config = dict(
    model='contrastive image-text model',
    vocab_size=29,
    encoder_arch='convformer',
    encoder_moe='top_k',
    text_encoder_norm_position='pre',
    nesterov=False,
    weight_decay=0.01,
)
Rows from block 3 of the image encoder of a small contrastive image-text model, named by matrix and row number. Rows with one number within an expert belong to one neuron, the router's apart. Each number is 128 + 24 x the weight over its row's rms, rounded and kept within 0 to 255. All counts start at 0. Numbers have three digits each. After the name is the row's rms in percent of the matrix's.
Before each expert's rows are labels from the 100 images, of 14848, where the router gives the expert most weight on average: "colour at peak" is the nearest of a few named colours to the mean colour under the peak; "strongest on" is what is common among them. Only what is clearly more common there than usual is listed. The data: views of escape-time and Newton fractals. In brackets: how many of the 100.
# router: router (encoder.blocks.3.mlp.router.weight, 32x96, trained with AdamW), inputs 0-95
# up: expert up (encoder.blocks.3.mlp.up, 32x96x96), inputs 0-95
# down: expert down (encoder.blocks.3.mlp.down, 32x96x96, transposed), outputs 0-95

# expert 23
colour at peak: brown (51)
strongest on: warm (75); Newton basins of five roots (49); sine Julia set (26)
router.23 099:099109133162144142138118162127174135133151128130125155125076121154116101133089138099112104168128176087097121131091171135087112129134099106117144092111141093113096136149112098136106162129146148141123139142117091078162103111155146163158107129118124167102151103141153157119121089109153139144
up.0 089:114152116145163140093160125071122136128119108172119105130095162144180153128117135144103099083112126138138130121139142087150086160123145124122094169097092132141139144112150095112115125102137135138133156123155140105121154112134122127177155162160115071117134128083162154127091122126142125087
down.0 078:123150118092126155092131133098125172163099133142146168115130126126066113128124151075141118138150126130160163138147093134077125112096130126092128149121151097172129093139166142120142093103137142140118112145127084151095151150075098124140135166120121136106157155131111139117137131175103121155
up.1 093:118095125126129136116145105128119142139168155128089085178132099115090109091128169121097120106108088127144129165140128117130154125108146149113080144171086127170164139159150163139134114117099118091135173101112156155159144139104135144126121152103153143094124153112112136081143140142124088104
down.1 092:127149092151118121099140129133163162105136086128098126128124138108117162093163128178093159114099115117128120106089124121129153164151143127158124089111115134106139126153132101164123156173161099171097136122096129172114108126134129119182109120090111069124142143105167137107134171138126120111
up.2 100:149138112120142182155177125102120089169105139109088119151130154146168126143074131099173087139105121140145075125160113134092140119154117139125099124128141153148137144139147140103156163139099116145076108145144125090131094177130100122118110123142150144132088133100137144108121126107100151107
down.2 101:130105110102128151156129169145149158121105132156139118126164096132098169148106152144125090140103137108134139130126141105143096122106109127075143102085144136149107152103133136110092121157114100113101087136168132137146126156085146157104171153147158142150096115070168090132148147166117126114
up.3 102:112119155115162102111120166113119131116075143144183124091105121147148109115117088146160151129125105165093130108104131168116106140125131193136124120087130094118116103131117128141137121125097096125136145138134163150100154120091078124110131135169155157164155129111128166169117129128159114170
down.3 101:098127101142157148106125155147098099123125111123154145128132135109103150161168113146139137159096115111140173102156093131145100134147094127155078161152133131099140092150101109083083140150125124131113173098152089147168124137133126169097104097139130107170117093139095155124133150119130159154
up.4 111:150168110121127111119156119155084115099081134143138134116077131171153146141118098170139176143115135093122123153108110103131164145140140114150154160141171108158080136112125140155096168098129136113094154139125158088115157116092097149174129125136125109095101145122107119122136117137136095096
down.4 115:116118120149096158123094119098129118091132129150132120089155124097138120120120123138127163150179142155191122140152142126117121117164129148118133102130151077139089137120150147124078109096085097100120120125136113130113179165145146193133111121154145132103148115114078172120155138115118146104
up.5 119:102148144132136132147110129103130184094123099091125109125084132198109101137092107111144134124160142127098134114119074103136117120168129172123158160089126125153131090117141147131144137109142094115106177148124126138148152157115126132172133127145152097104144157084126130092135151123160102154
down.5 098:092124132143154121085104132075091133120117121100136123115130112133131128142123120105154096181119149116142092091098153077141102142158126103147165179117170078144099119171131147165071149122132141104134131108141145127095166122129133128186128131148139136164111126147122141147120118160111128130
up.6 097:110125117124157145123149161109128139155115145175148130108107103128168155125105121097125151155123097064132117072131122093170123094175140138184131122126149102138116113117156085133153123139124119090110143107111155066155135120120124122162117133181085135128118132131124102171117142135126154137
down.6 099:123087142088117134156136115119117149123140142122163138157162122149106158170147167131098133117096085084164155103150113095096103138128122101150147159077125118114146080103135126136128180092135153120123095152130105145123151145126126141172116158140137138126108148100149109137147071140083125125
up.7 090:133137100151145096126114114111150116146110126159098126137132120049153172138125117145148104118128124059105163120130138101125114081125109120103083160150101136115138125186127112106105153118143119140116159166148141129132090162105144119136116155140156132169143142111113145095098171146148149101
down.7 098:087147161101083153145116143132153107120088119111184127143142105164118103086147101116140129140098173115090104161150116106100087170108129089127141155136170126127103126081150108172134145130142121117126132137121149129097120097126139150125122142182150110140132131151158099131130094134154156098
up.8 088:121115136126111123144138107160180155138112140084138139130120153142150145111117123128106152126127091131176121160131110099141169083161150129153130152109132116158085120078086149163143135134138095159120166144110129166165114120136118096090096143094134133184116127148119103086124132090112094123
down.8 090:147204123154131128110132084110084137126105151099125132168073118112151118109165087145180147132124168129089122120184124124123121156141107153114156105112120100131120124128094157156110147138115103136114146105144142116124159106108099145117127134117156117115113097154095143165125088153122139158
up.9 111:095145094115170200148109116154125133090144080082123139099141127144149125107119118120164162130140138103124087132160096136183140127125126134131136119134137103089125121145155139109107136073153107134112158131102089118143107150148126112184142140154105137122132153144136126122147115156137067141
down.9 104:126144156137143102112146111142139132108124152146142151099117103127092105156125123136123126142211116167121103140112154107109137155081091092103170124126117175103105111096131188150087136136144133145127136142143105145125120120156133144120121181149120136114092156133112128109085138151090100092
up.10 097:119113123131126130166093139120178082108123102097076102165145146135134129135133159135098147128128171131124157091098144163163135123154125120121118120126141156103108128149121117143125159089123136130176078151100112131098112135111187160154146107152108133101133130158108119092120109096078133164
down.10 103:108138134126109137157148139145120116090135131124077151130160114110135090156108127151092133120139174147105135114118105161167166154142193101121125154134103115118106093088151120191098106143141113163144139103134148113119125067132143098088134132132136142126151129160131124096108095137084141144
up.11 103:158138110165129135108104063115156116128132124143144126130110145131110091141102135075143143124089126161164117081120123115128106111150147157136078111140136123156125084141141139123134125144133099112190086094108126191166118151110156152138135105167153119130143154116170139112124124123155101121
down.11 101:118122144134120130080099148117156145141131136088082128124129133131091165118094103162148120126144128089098158148103097119158146112109178143108169130153109129044174139103117131127130147149134100104167159159113145120113136152125114184112108118144142145117159157144100126098133122140127122106
up.12 106:082137144181156135124152117135113100126123181102118119104132154102181140130130167140097110133159120111113107126134131083104107139115119158102106126097095168160119133122107162111160098128124125173172108095157166153130092135122120149070131143111161129131131130130135143113153136121144080106
down.12 099:133122180147142182156129140147133091142155115178138119112115102136145165109153116130136084140108091098052124092142134151142111128124131145131127118136132118099170143144169114134124130134141159129137106139131103095091122120114094162116166094116137112167146103124109092100144160116082151122
up.13 109:096130138172130149117149121140110147108082144096124140095125153143126108118102102045153124116118118143133171116146124140152109169107122138146127122121127128145146070110097184142142101116162127108122155170137146122122163124157115070127104144104144152111105119077126118151135154155123124155
down.13 109:159121136103144126122130108077168141155133134129154094114133121120061144114135116091131121156116149179154154143137128177128104111173098134120131080123164112179153176123117126138120126116093108112115117124140135130158110074151081140162126132123095132132109113141154166133139120138118109085
up.14 096:114135191153121139112154128121123146134099154103143157147131141130115093146094083137108084104127103104149116068073126131118124111149119139112145115100113139126086143139124115100166142182147155147146140134104153139115104145125102151127100129152162095164165147164121115176111106095113147118
down.14 096:134166087127113155123148111096088130175176138114138146093122151147114158153121098166120118137096119122086147117106145136126117119119167052160160124134131109099148118149153106128108118130100087173151097112091142169134110126150075153130151145116133140123136108110153116126145144114126137163
up.15 083:107116143108149089118128133088099090138105153104142096151128106138128105162103123118122183131164151111132079166175130131115150158155161123119162144142113095132134172113159177140141115141112111142079094121140082186145095113103095126108115146146117131135158116115135130138114144108109112114
down.15 094:158189145092120152166119107151150136104144113106134143157155167124141115146157137146115160149082121092108153134083104119128105121112128137138110117077119135115141146112107108081136112151123111147120121133123118184146173142120148105132116117170081150129103156139065120149139138133095104143

# expert 8
colour at peak: brown (51)
strongest on: dark (49); warm (39); tricorn (30)
router.8 099:122155142153161149095125121155153119084135118118167102137114119109094107153110152141135146124083141106063087124140163071137124108138154123122085095130109124094106118110137144140160115163075130109151112119107118132131120143098158158161151075171114138136141128163158143146128125122151125112
up.0 105:168127130118164138104155091151105102107123121119100118104080146146120146165150148119172138081132156169120128130111151137117187140122157139123133126067119127095139127131098101146089088135115122110124130129136097143151153130119123097146112195111088144123142142138135080135142115141170123097
down.0 102:106101121149151115150147147104121135123117121095131163112136120112123106162136125159158100136120081147099108178135150134166124075127098109148113136123108084151128123168154071101123172180127175175148124126161144104123134100108163105106109133120094122124106123127137143099179136129128144122
up.1 097:136114110116136126072091168099125110170142112152084154125178117149126122109099105143144131141129102121134153158128090091113160131148144105130152135147126095122186133128139103149137127107147132164104160177152122162090116142133119097105121073118105124141109150125080154113149133114123171148
down.1 090:100137128149111131083146161162128090079134141145169135157120096105114107172124125116177147123153169144121129103092145145156102121093094120149110106109141086085110149146103114123140166158138094132096140165094162116136134143121150143116151122139107189118127140094143108129128120153148128097
up.2 101:100132141110145140094102128142140128141135133124126097087137100130122183132101092143126110120110069125159136124146147143113113132131103119141077136140126085115142146179154109101125115083123101190102121160147168120139158171145150124126125103113114104127151146156156121172148088113135124178
down.2 106:121198104121110132092101144183168183128139122139126157059095125128118128148125139160131144156120114112116127141143111152106116150118088122099110140156093145137124124125098138147134150117121129105149095121145166088129118087122132176120112104171145163122140148094143096116122089101124129128
up.3 108:125126119135164161112088155153121090151122151135148113113115105147125099130129148132136139133160149131118098137136107133096129084105178124117128083104107093145098143117121118100136146139114103168137120145123137094104186099168106107161129102125134156119119136136080159106138135186201116134
down.3 111:094126148150110177137095161126125066105089104105153085148100105193145110139120124159148134097150143130127114078152161154125132114125098126128147154095140150131123125168181097119103114092138160127118113152122145164126127134164136126126120147108126110160110126142137096125140095144087143115
up.4 078:129113152096122101103129128109127112122113178128142133105114155132172127149149095118131181120106085130097165108071103122131096132115153109153119114116099099094103155134081107185164116151152138115143164140120148155157153101148170126099125137140100132112174160114120104131144158112124139129
down.4 093:135100127131156117150152153185137140101101124123126145090174122118115116149110140145113144098120127126096158156187141110115173129139135104099106132145158061123127137110125131126126145193132156109171136126135105131101113106161084122107140142155096142147129122112125134108136116105106058113
up.5 094:148120106142135147128101112158119137130117127149110127170127134116140128130112171078152105085144132087160170141120152150119141130117115158139103154155114113145187140110164144138106169151110122114073100082165124098153081133153128097136120123125094100136088104163108142150126163150109100119
down.5 094:127109129118150123085148110093125145099140090097121104187125173147119134162137158163152147141159128092158125134148085140110143114115123150159105139106125157141116112125128125105133135081153116194112112121145114077136156126080134142090116158113120124174127112155115154113124133082147149110
up.6 099:094095130104087158121150142107139121084146188120147130117105073159105095138144125150120106161105117170140141134131137099158110124165134099122108135151138115171108116147112154132141110113147078110111166155086131130103131123115117116105150122127132166106097145142133123142161125159201127129
down.6 104:150109132098158150125099077123113112141136162168107109106117115110118109094127098143152123146104067129083186105112136140121130179123125133132131139132104093145114129155162147153138130151182127104143150128125113156129090111133142187139105155132123136124162136137131135138131148117097064101
up.7 104:122165147161092119104133113147167137096126112099110079096114141109173110133156153119098091134171157138136082142106142153145157103152122125093142115143160084083153149119120143120094148121113129127102140126142140113138104126150098131144135169155130110154158145145114118105167091156133073111
down.7 111:134129152110158149176145135192109113152153118130148154100171114116149148136110095162150152129095104121102090104089136163134130120128143105117149112144133150147142154124066154146116127094141120121127107152118149108162095136089115098133111148069146109117148072111138097129128111128117142161
up.8 087:119137132114146106153137055128119120153116137161139113117104081114134160120116154175092151139168138124132168163061104108148142157146124127140141146093151118116163132139143107092126136114119111121127124115165177129141140101065173107128136111112106142163108135155125161115152127107128108142
down.8 097:201134118172142117131120126088122109162121121109136128098127152131137115101129122175095078141109127167114171127130152131121079130132128131142176149159119127106146123121119073112116152099146118084125115109136093072124100104128109169134152147165137118152115102163148130157130132149144136105
up.9 094:130163129190136109132144123087172120129075108114123151109154091093109122136154092134223146122137150124159116091104128097149157117131089111132144094142106135142152112128151118159140100136152107136105125139156117114133141119164130109115151102138141122122144116143127116130138164073161118126
down.9 106:146127107141143135101104093152122107140111137077110138091128144156086109130097142136181160146177115127126140128165111144106143120127127141092142117125084102184129095139100094120145119126126143131124083171114133151118139161113156165124149130164103130121101117108142094117171097155183136115
up.10 104:140078189141133101133142098147112124144136138126117102155159105135119142139123105098102079147148089142087111155174136117111111109105153171120136130172131107119131134111104137143169152177162135077135127144148153172126137113120157096116119110127121121165147110101146128141104155106096098093
down.10 107:109133115098086128176119083115155144110150125114167118176133157112160102155114128073135154103125121114117128135120146069167122142124125149126129143097141135131133131105133150144167089122160117142142103151117125091132165155114128103145134147146134156110106078160116100156153140075108143085
up.11 098:141147128142115115122121119111141128086093130144091172107149133135127166124147100179165132150138142122105102091121122117159108179115114144136175135151109130123161139137101182125158087095117122089125135090141096154133113111144132146144126133093121121189116098169113101151147097113092108144
down.11 093:186095101115175101139127112146123188151130144121170140111106094146148150133139100136106095154153120157126159137121142138122141107117097135073113087093080131149190136157145126122122131137078111104119117138114163127129090109116118117143119102131115144145133131177138114165137119093132140118
up.12 099:143105127113167123096144112159129163146133158129139175149117122127149096152140122104128119126116138131089093105095126138108136111164080136185135110136138118139116121165186127094110113158083115130122121131136140192134136117128152097135122138096134096116084151123144094142146090161161088099
down.12 102:118130093157126134167159141157127147111146142107153158158133175174094095129116154156155105107130141129098150136104122078130174135107143170104146085151143120153120146127086095096131110162148133066102112123116134148124098116144112127150110133095118091144087124141145140125126132137078129147
up.13 104:124157112141162133088125109155088146136123095164093114133125116158129121124085124147142138115135095152160135142124122099129107114150122098120131117113165145145146138157115165110117163088092102118070115099131119103147170131170191098138156092106158149106116099132135148123144103177132124159
down.13 093:132158139152105135138108177116138142155147071164124086096089120108138126113138102154154108148117166134132141131104123121092117116140112145184147182132118140163117124188163110130111120120120151110100123093126156091128099157089119159118095136147091137144131136090132124106139076125133139132
up.14 104:136138120090114105167114170118172139082150137149140148117122153127137121165117119161123114111090134136148087141128147129164168072136120162083139118090128136084074103117158114134103086129152122137155114140120144114145124137105150155085112164116144144107167125111110167110132136148135091152
down.14 102:108126183149172177137061175136131109122127134139120131117143119126107181083111111108100122128145084129101094149120121123154111113152147129145109152143083141133130126107129152142122108152163101157115148116156107144152117100115126130144134153134160097175081146134098124110132128156093088124
up.15 109:113082108153130119113117149165146117121144089134135114146127172150120130153120120113091146130119129106151102120133161171141133183155136093165134165134079092111111106123110126172111147141154123127145137076124092136134086173135096115102138162138112110094131161104135090126136082141151157140
down.15 102:115131121135161120110156149144110175090133134142131128130124098120094096137116138115085120134113110117110090153126104114127119118101100107134106113132167137136113157143103103165065171129116155159139208094143126146137150137125163144106116104112147195141136149140138174116101093137111134133

# expert 18
colour at peak: pink (50)
strongest on: pastel (86); Newton basins of three roots (67)
router.18 091:147127122157135124122130103141105136150139156126123119116100162146121122122105112157133085155157167097097119107118187116102123144107151134096113120125118101161113140121165139125105102109137158102152106173157137161137101117077105140119110125175101147076143077160097134112161091095146109105
up.3 094:119178098146145096146148152148151124116162117136115119086117128125136101110122104115134130139150085120117111090176164129161110104128144121132138153130079096120114128105126155107135114126116126125193107093077115139132164143185119139136147164153145111141121144086162129112103156151149082102
down.3 097:183100117134133137090125118126157097117123159078094162138157127143139172129103134127129139119079125080179127121112098128118127093147109156132093120088174147106164117120147127162134125155132138140133126133162124114083105118111127139107125148126128092193106175125147155118140101134122098141
up.4 111:112109107119071144143158116117110174114121137137156170137154111120110126100113168092193152133124115155132132128115119125139111143132156115068115110108197104123127065130110141158130147125155134139094084135091136127127140136162129092112134118172133124118150113153118129095131118133171130133
down.4 101:103125052151121101129104146123145136172112158127091152125162120145118149172193111099119103123100096148130135153155090102164107105157115116130139141123121120110110142137139131143095139148152125127132108119160165161096139109116149121148180122089099114085121114130100112139171117116131158131
up.5 112:131098148129115093077146114136131109154128122144125139124162107117066134082113121097140162155112122117111130140110095094128117145150141111101151135102164126159112133122125138115119177122128130100149139152154146154105124132140119106140154192133118182151143109044158099128146131115135109164
down.5 109:116135103117125151121135155162102122131136100081116125094133099132157153088095144164091136144103126099127119163152097088126130111101135131164154085101140179082122152108169171095131117122086121121119103141119137161137114092103129145158121140145173128141124121119155124148167143149166151100
up.6 084:136114135143145091155149130129098124106099118135139079158128159079097084142130114131130141128132112111103142159126167136156102085174156095127133179110090165088141150110128160117085137136115153176156158123108121110162165124126126101134127141089138100132119170150119125143133127154132091105
down.6 093:151171171108133117093104098160120136097162099122185138137131104101123173114095135112159157133129135136143130126113126087132155128167096130148103124090099119162102177113115131144125119099143131133128125154134115135111100107132091110157101128128086088161102161138149158133151117145085149170
up.7 101:074108109095129104115133146168151153100110130118175102157184165111121092118115122119138105108138130110112143118115080183139163108134141125131075127121133164120119120145141148129126126136147108185156153108099084142115120155116101161141113144122155126131147063143137118144105150145109134142
down.7 083:135103128152143150103105171116089128139129159131152137121108117129118115151121154138099069141159151105178158131106168131150136139137099186129135128082113114104142146146125112108150132119079128146175110168132123077110131143110155135119121096123117097102072168117143117160106096120124133150
up.8 113:144147156113151115152117119118100130178148149098133138186148136116133158146092143130138092109109067131128138139133148155159116142133129100104089130099103157119091124122168144125168124136175121112118133116165141109117114181090106112118084113146133132136116140101118138090123153147089159078
down.8 107:111132129162104158142142098120141128112136152133158102135103120108113102081125152105144125103121076149066121163122127140117126153197131129107108118165128118119132131103112111130075095138131144144167133162110151121113154099158117216113148108130129109113114159148147114147144143121123110153
up.9 084:137115155126142134144141102125119135112150162101141118165112122118093142147108105067133154080142150095147130146082130129130129130114126167111078149163114177126095121131124089184114104097145137178115138133140153159147113111160128074102154147094104122138091151122161140124123144132112152113
down.9 087:114169107101133114114108135166096125159108122099102115111131149070120161132195147164144132139159155111077122138131119146078142127164113119138129125105145122144187129130154123154146130110090102148137124087133097119126120164116117136150102107102159128096166134141142116142088097146142126159
up.10 091:147190140133155112160106119149086138135142118107107140131123159128107145124143171128121115125139131123134132135093133153145120101113148139128104155142133153088128083143115119112124092098130150143092149124092147103181116141160090162126179140084121102117119131176131179137084122120066134125
down.10 090:100111152123121128143127090137076121144111118143105118089160145118116168130148084127133157083139129100115102146127111139162143120155124124107140129118068139108172147150112152160183151077135138129145179137140131129136142099105118117119162135152102123138164176145114117101074120129164112116
up.11 097:197126130094082135111136133116108118125177115159112111161111105125146125105146118132123145143155115157071124102166141073114138158099129147163121121126105126148118087184127066131161131152145119148097142127146141116131126081161166133122129113137122126137097161120107126144116133122143086140
down.11 095:109097174070124108126126179147121102097148091143183109137152123149112125165129134076095115082150157119125117141121104101123097149096114124154112164137142121161099141144122112102130119117128161177098085157142134147102122168145108127110106128107154123136152138120179136121124147120152135129
up.12 095:099124097094132085126170145144116135107128123107092108142160093088126092124120163127127129155141108151145135116112118163154146206142176098130129183120140082147110111134113143109115119137153109149144107128125149081114153148129116115109139115100121140100158175109162143106113166125105136110
down.12 084:142110130129107145145169114105135144073108150102175133120135083119207093163104170094151095122122131167119094145113132110151096138138108142097139089167145107103147138100149135113114109136142140126102135122105160128085151082175130128115140133137134114132156137112143137132143090123148144137
up.13 115:107132161096149113126104120137106120116125103165127148117089122165139073160126104144167078112099122130126164120113157134125108149119124138124121081122159166176078138132092145104140133121108114181150133123108141115160164115168126113138132111147137153138179147167125105103142094098131138097
down.13 125:129084134110142110123098142117104162133133139120125145127114143111116134147182117145128122089113123140160140119165087184096141107139114133130104122116184098128086127160105134096106108141190166125145132145135135137131136109154047133137104130109163118130098153162111120113125141161116091157
up.14 093:157177136114133132132058099155125112104131122137168102136133150152142151137079111125146150139132146101108131139120108140103172132139064126107102173149134119133149117128121126162108141116109115099082153082105130133166152119150122116106110082096136113153119152107154138124145142152137154183
down.14 099:133098123116104157150123180133145120117132119107147111151127115118091161134140126134133140142151076127100170118103129143090076097160090121151183129130128157090086189130124158155111104134161161103097133156139110143146126144101144084145115117128085103137142112108136135163135143128119139093
up.15 092:123100139108131146086146132096166136131131122110174137174134106113149099097107100137136093099134131119126121127134101162140129117163156204139125056158109108120115095128124107073126148106132136184152136120121154096105115148141155120117111133147146110123158140097115168125123140104152137150
down.15 096:151104178125147148115116146121107109127126138154114200139116087132109116130099136111138105120136124117112190106131145137115165138158131146126170101122126146094104096146134156135111085096120146125063121140115100122173161145137119123160113134120160112171119067162128128110138097132129113111
up.16 090:130119146099105138125127119144130159090142132139167138133091109187121147168117100147153140149087153129161133096155136146108103136133123107140147123152098130113198119158130129143126125107083141084129106103117133108132116080099157152135137160085155094135145179134122156128118136140119084091
down.16 090:183135084118110130125124139170149115134092114159077186172146153124142108125120156134132145112112102149123118121158156119153102101084144091151124171132114074118113117118141125103143156130150103164107156115144140130167149176122145104083130133128123121096118140121103104130136162108104132099
up.17 105:131153150099152145087114151084129149128107165100141124083141116127120121131154131129098178117140151122132123084114090128141140161110174154184116111127096144100087101165120154109115135125145112139103126144130118177109101105111114117129116159095148129123120140145138089139114178116163186117
down.17 100:138137138089148154155101149106154112168117133095115121147132122117139117154133115078187111161094144147129128116126094135142145121113112098131143141100143162129200142164140133148136134130077122146127095139089131112134119165131108123086114078095182131120128109160107113082129154150130105126
up.18 089:146145118133093168117105128093120127072109127127117128131103118102144137127181148118106132098098139121142117145122121146157137115153100170111152144120125152110132132135106114158164103191143104158114173095118107091133073159148120152126132140197089115144131103147145090134131104113165131120
down.18 087:165081134144156081148089139106163124173151120127125112111142127130147131088103100117139125121104145156103130159105110134106130138061159114144095132114132174142096117149158121099111121110152115142114134097119135128157171115129139086141133113091105147139170160107090150174103127140136146161

# expert 6
colour at peak: pink (51)
strongest on: pastel (84); Newton basins of three roots (61)
router.6 106:128117132132179128121127121113092152138107161095120095088101148128101120122122162143153118168124129096128157099096130116134178162111111126122139121132112112129127115148171167102072164113079159153150092137163150111127127137130172147163099134130090149102147113163111154144112122084157138131
up.0 100:130116175125116099121132136099097125154131155122127122106151147174122114144154083111153126100133121150075143129155126123127122142118185058144145123107125085159098095144147116082126145161134117094139106153111158108163121109165157135124164115130115157125174112127122172102097153125123124115
down.0 107:112130149104111127108127081126158147154153104197129124104118105179131108115117132155150131140101166125159139153117095167120098092171157137131118042119140160112143101126153087123130141126109127111136141122150133123134144144131162120091113153120123115108121135108161134081148118132080131148
up.1 103:099134109100132175126176125134198137083147081091129111142100124119119176154126117124127158122144134160091125131139111154147144150129093152087140120100110149090142143153115140139124149103137130142153090095105120172127126084131119124178121147148121113113124129111145152145074149116098143134
down.1 088:121089125141126170141098116152123118135169163135080107109121118159126143137131076146098157100153101093116132141080148136145144161139141109114139148113104106164158144108131099137122138173166077133149121130117111113158151122123129122118094141138111176108146147132099103129106205113108116138
up.2 099:133133152158143123114137150087107124116140090156104159107120105168152152148112099108153083066121134131097093128164127088162132138152133132158157126150149148126124131100114138095126156149095135120112165116148116122132073100109141175122119111152085124145140136138131136155125162072113118171
down.2 109:136083094139135127102135132091150141138126130134127110094108101128095187128143126136102126150145103116155137122131103081105076134133148128135146121104152145121123084157147147128113131101143117104135189171156175166119147101082157126133142098136129136110170161091152161128121101089153144125
up.3 114:155094121139105121172109149136105119145078166168110113149098068119128112122152128106108123123142161112095116075132157135125120136153128146127112137120094118147134157100083168162137119154111134126121117160144134068134118099129187117087160164165131123107122157143153147147111114107123123133
down.3 111:137125127075114102139141119165182103138085111130137123138120114126184126146106197122147139093121143132065113117089132180110122138134119152107106126101097142149147123121146131108125088116114107130125143137105111147152149131154124123168140116159141138175098159102175141130102132089107118142
up.4 102:137103093118118094144140144131160111158142149087127142158145128123104149110127154057099135145119144162149066135122141130091079096110155137137141125138149121127089093101155150155160126153143131089110136143160117125091150129133114144138088127099173127123100116128156152118107167112143148169
down.4 103:151158176113131161134126193088173150167115121122119156089122122076142127153103132088140118161125089086140132103106105149109128135149154132152115144129077146117141109096157141164101107129104119112127150117151115111138171138095150101116148114117123095149140104133098153148161100135126110114
up.5 114:134132086124114142138112129151145162100148139113149158098157179164138118161090145115120144109172107199117140155127104088107116140141134141151091147099135106152062137107139139151161159091137092097126109120141141124104121113127141101085124148146101138086111116144140113165119131114126143148
down.5 112:132107109117120133101119145109073173106141141144123127136112122115118109142123132099080119096192139136122104126168127120150112143133099117159084109154141138094109145118098147110170129161112137188127125117130103127143125149100168132188120115159168131146079095133153149145126110115111174128
up.6 116:083117161119156144114116126153150141122124134116099087112097164130097131100124146119149111118153125117134134088130155177177139083157127130117136175084126108104139125137152142168106095138135152140138123136095144127126148126111128134155104103121139073147152132097154161112109173098164084084
down.6 118:147116118122113172141147126125127119142151166145123115096153120152125138165176115117129156118124111133131130094103144147069130102119129130079155120135107162154154062122113100107132123127108158112136111120101144172135094104181127139141125158155120101117139131095148090094160143148139144061
up.7 106:144131141117140127094125103101115155139103124105074138118113109113204145133063163104117113170114146129137119116107106148124099132111115086137132156122097141127163098109145124182125118138122119150129101144122161117166111129150118110122137134109137150138164179108167086172119140172118132127
down.7 110:143115166135097115111159133151151156138082113165147098125136133163126160105126168061176122084062165147089102144130170131160133138164117075097127111115130120115133097132139154122103141129142134104123121115123115150131119118111103141119128149146150105105118135118093129157147173135124145112
up.8 091:133142131123093141133119147131115100137153130128147120158120160097167138148133166141154133081108124153166188160106117103087103135129139147157083094133134113145139069135131095128091111132098123135126143163174104127126126132140133155135129104114118094180151149147081106120115091099161099134
down.8 093:138114118131134148144132084145113123121131139127094131130145101146154134082131121121104148170068111142086091209111165110177185096144138149117100134119115135103128128121140153105154161150114119115136125124120146132136121104118115151088135142071133116105137141155124096127129150125159164087
up.9 102:122120148125142104143128145125131116080121116124125125140169161107159148122119130124097180190141118115130169100097092125138135097172108101143168133137121141133171118118098113110109166163121085083115114120100102081118129117132091128117141127157133097179145115096117156130139132119139153180
down.9 094:138133149137092119084141152122151093091120096148160137140113123137161113093109148118150109135116129134134131119151090094139135136127158078099126120145153130194136134109086132155145138112134125154113113124119134131096120132196147125072160123126157112106142084136107080171153139166126158134
up.10 089:136127105113097106119159096138097122140139103113103149130145125153125164154165115192154157126110125131148119123137091123090131088121140129167121116128125145161104152171171140138148126123083163118106132120092134149165116081140090157112098089122172098078114141143126120126100104114116158108
down.10 087:113110119152161184163158117167145130140104127143109133118104121152105093076104080152150093128148130160158119143139142142120102114119142143115095126123147136101128125110141141139105132131111154113191145132123101157132095177093118116113093159097109118125184101104112116179137113152122099124
up.11 100:102142116138129088117160142138121177093091115133130143179083138127108150108103170141145124128122117136157099127143136123135137125119140091169135106145178142117144107113120112119089192119163130079087155100103115100163145142112143106113084147144142155130122110152127098162119139140089130161
down.11 099:120115129125067121184155104105138136118151127108133115168160150132101128141121143114095099091125119124119120126145079078120150142077118186141121099144127085142123161136083122163153131148118123133084107163162135133098144161147125124153157132103113144144099155138133173101117129155119143133
up.12 088:162162175131132156139101129135125097153131134145133190107143069100148156124150082128138144149129132140149116137137117132120121092140131106130126136080182143135131138141104128096107109147130148160096102136119124136118134173133101105112041154106141143092106121121129105147162092143152124130
down.12 087:110109120115146127122109111140146125115105106119169154124108124132153152117157172139174095131159078135176127123131139126128100122135096145141134117134118086104106109063122191135161138089105153127098140165118107155130150144142104178118134145133097132140125111080106169113159090135124119155
up.13 102:073099125103137129107147104132143143103146107145124131084103101152146119111154170173096155162174151141117092092165117118153158179150114151103119112145134152134089133137104103115147151106173098114134125124139122135119122115116117099150103130107154128110167160124152102182120104125132144089
down.13 108:055121130151143132096120152103170087117094134108154134150143098127127121169145139156143115068144138119129145162133144107145143089108099129123136120114112105099106156168139143138129164151141169099137117108095134138143096132162107135147103161129145125187102147105105106119116088118161148131
up.14 102:128158158118118110148153108136098086145086144103128101152124125099200110143159155097146116143088156117154125106149164148125134122150126104069109080118120092140101085129131141144093146123122119137123142134116134137156128156150110123103131101115117121166163171132161105135145116151133171091
down.14 105:103105139124126097155129170146129128157123149182168114132155096160095098103125145121144119103083129163094116144127155160144105130139115137101122104102113157115107121151148141126129144116142178069127147170084174136125092138129094104142139139151130095113153086114086110133137136114118167126
up.15 093:127108176122131087148141172150138134118141124152114147148120088104104101101143104110143122085118114112159127158097111124116135143124122097098132141088140139120149110191111106130130147131104106140101133110107143199144122191141118114145143117114182164144128100160108173148118112102116153134
down.15 092:167185138115119159074116149100122093148124157122146124105125126128151060152140143139182139136135122126140112129129120156110105196139136147148139137080139100095109095102099125115140145137104154140170115108107122102136135147148161160119121114137136121141112075143110074103132115133128140138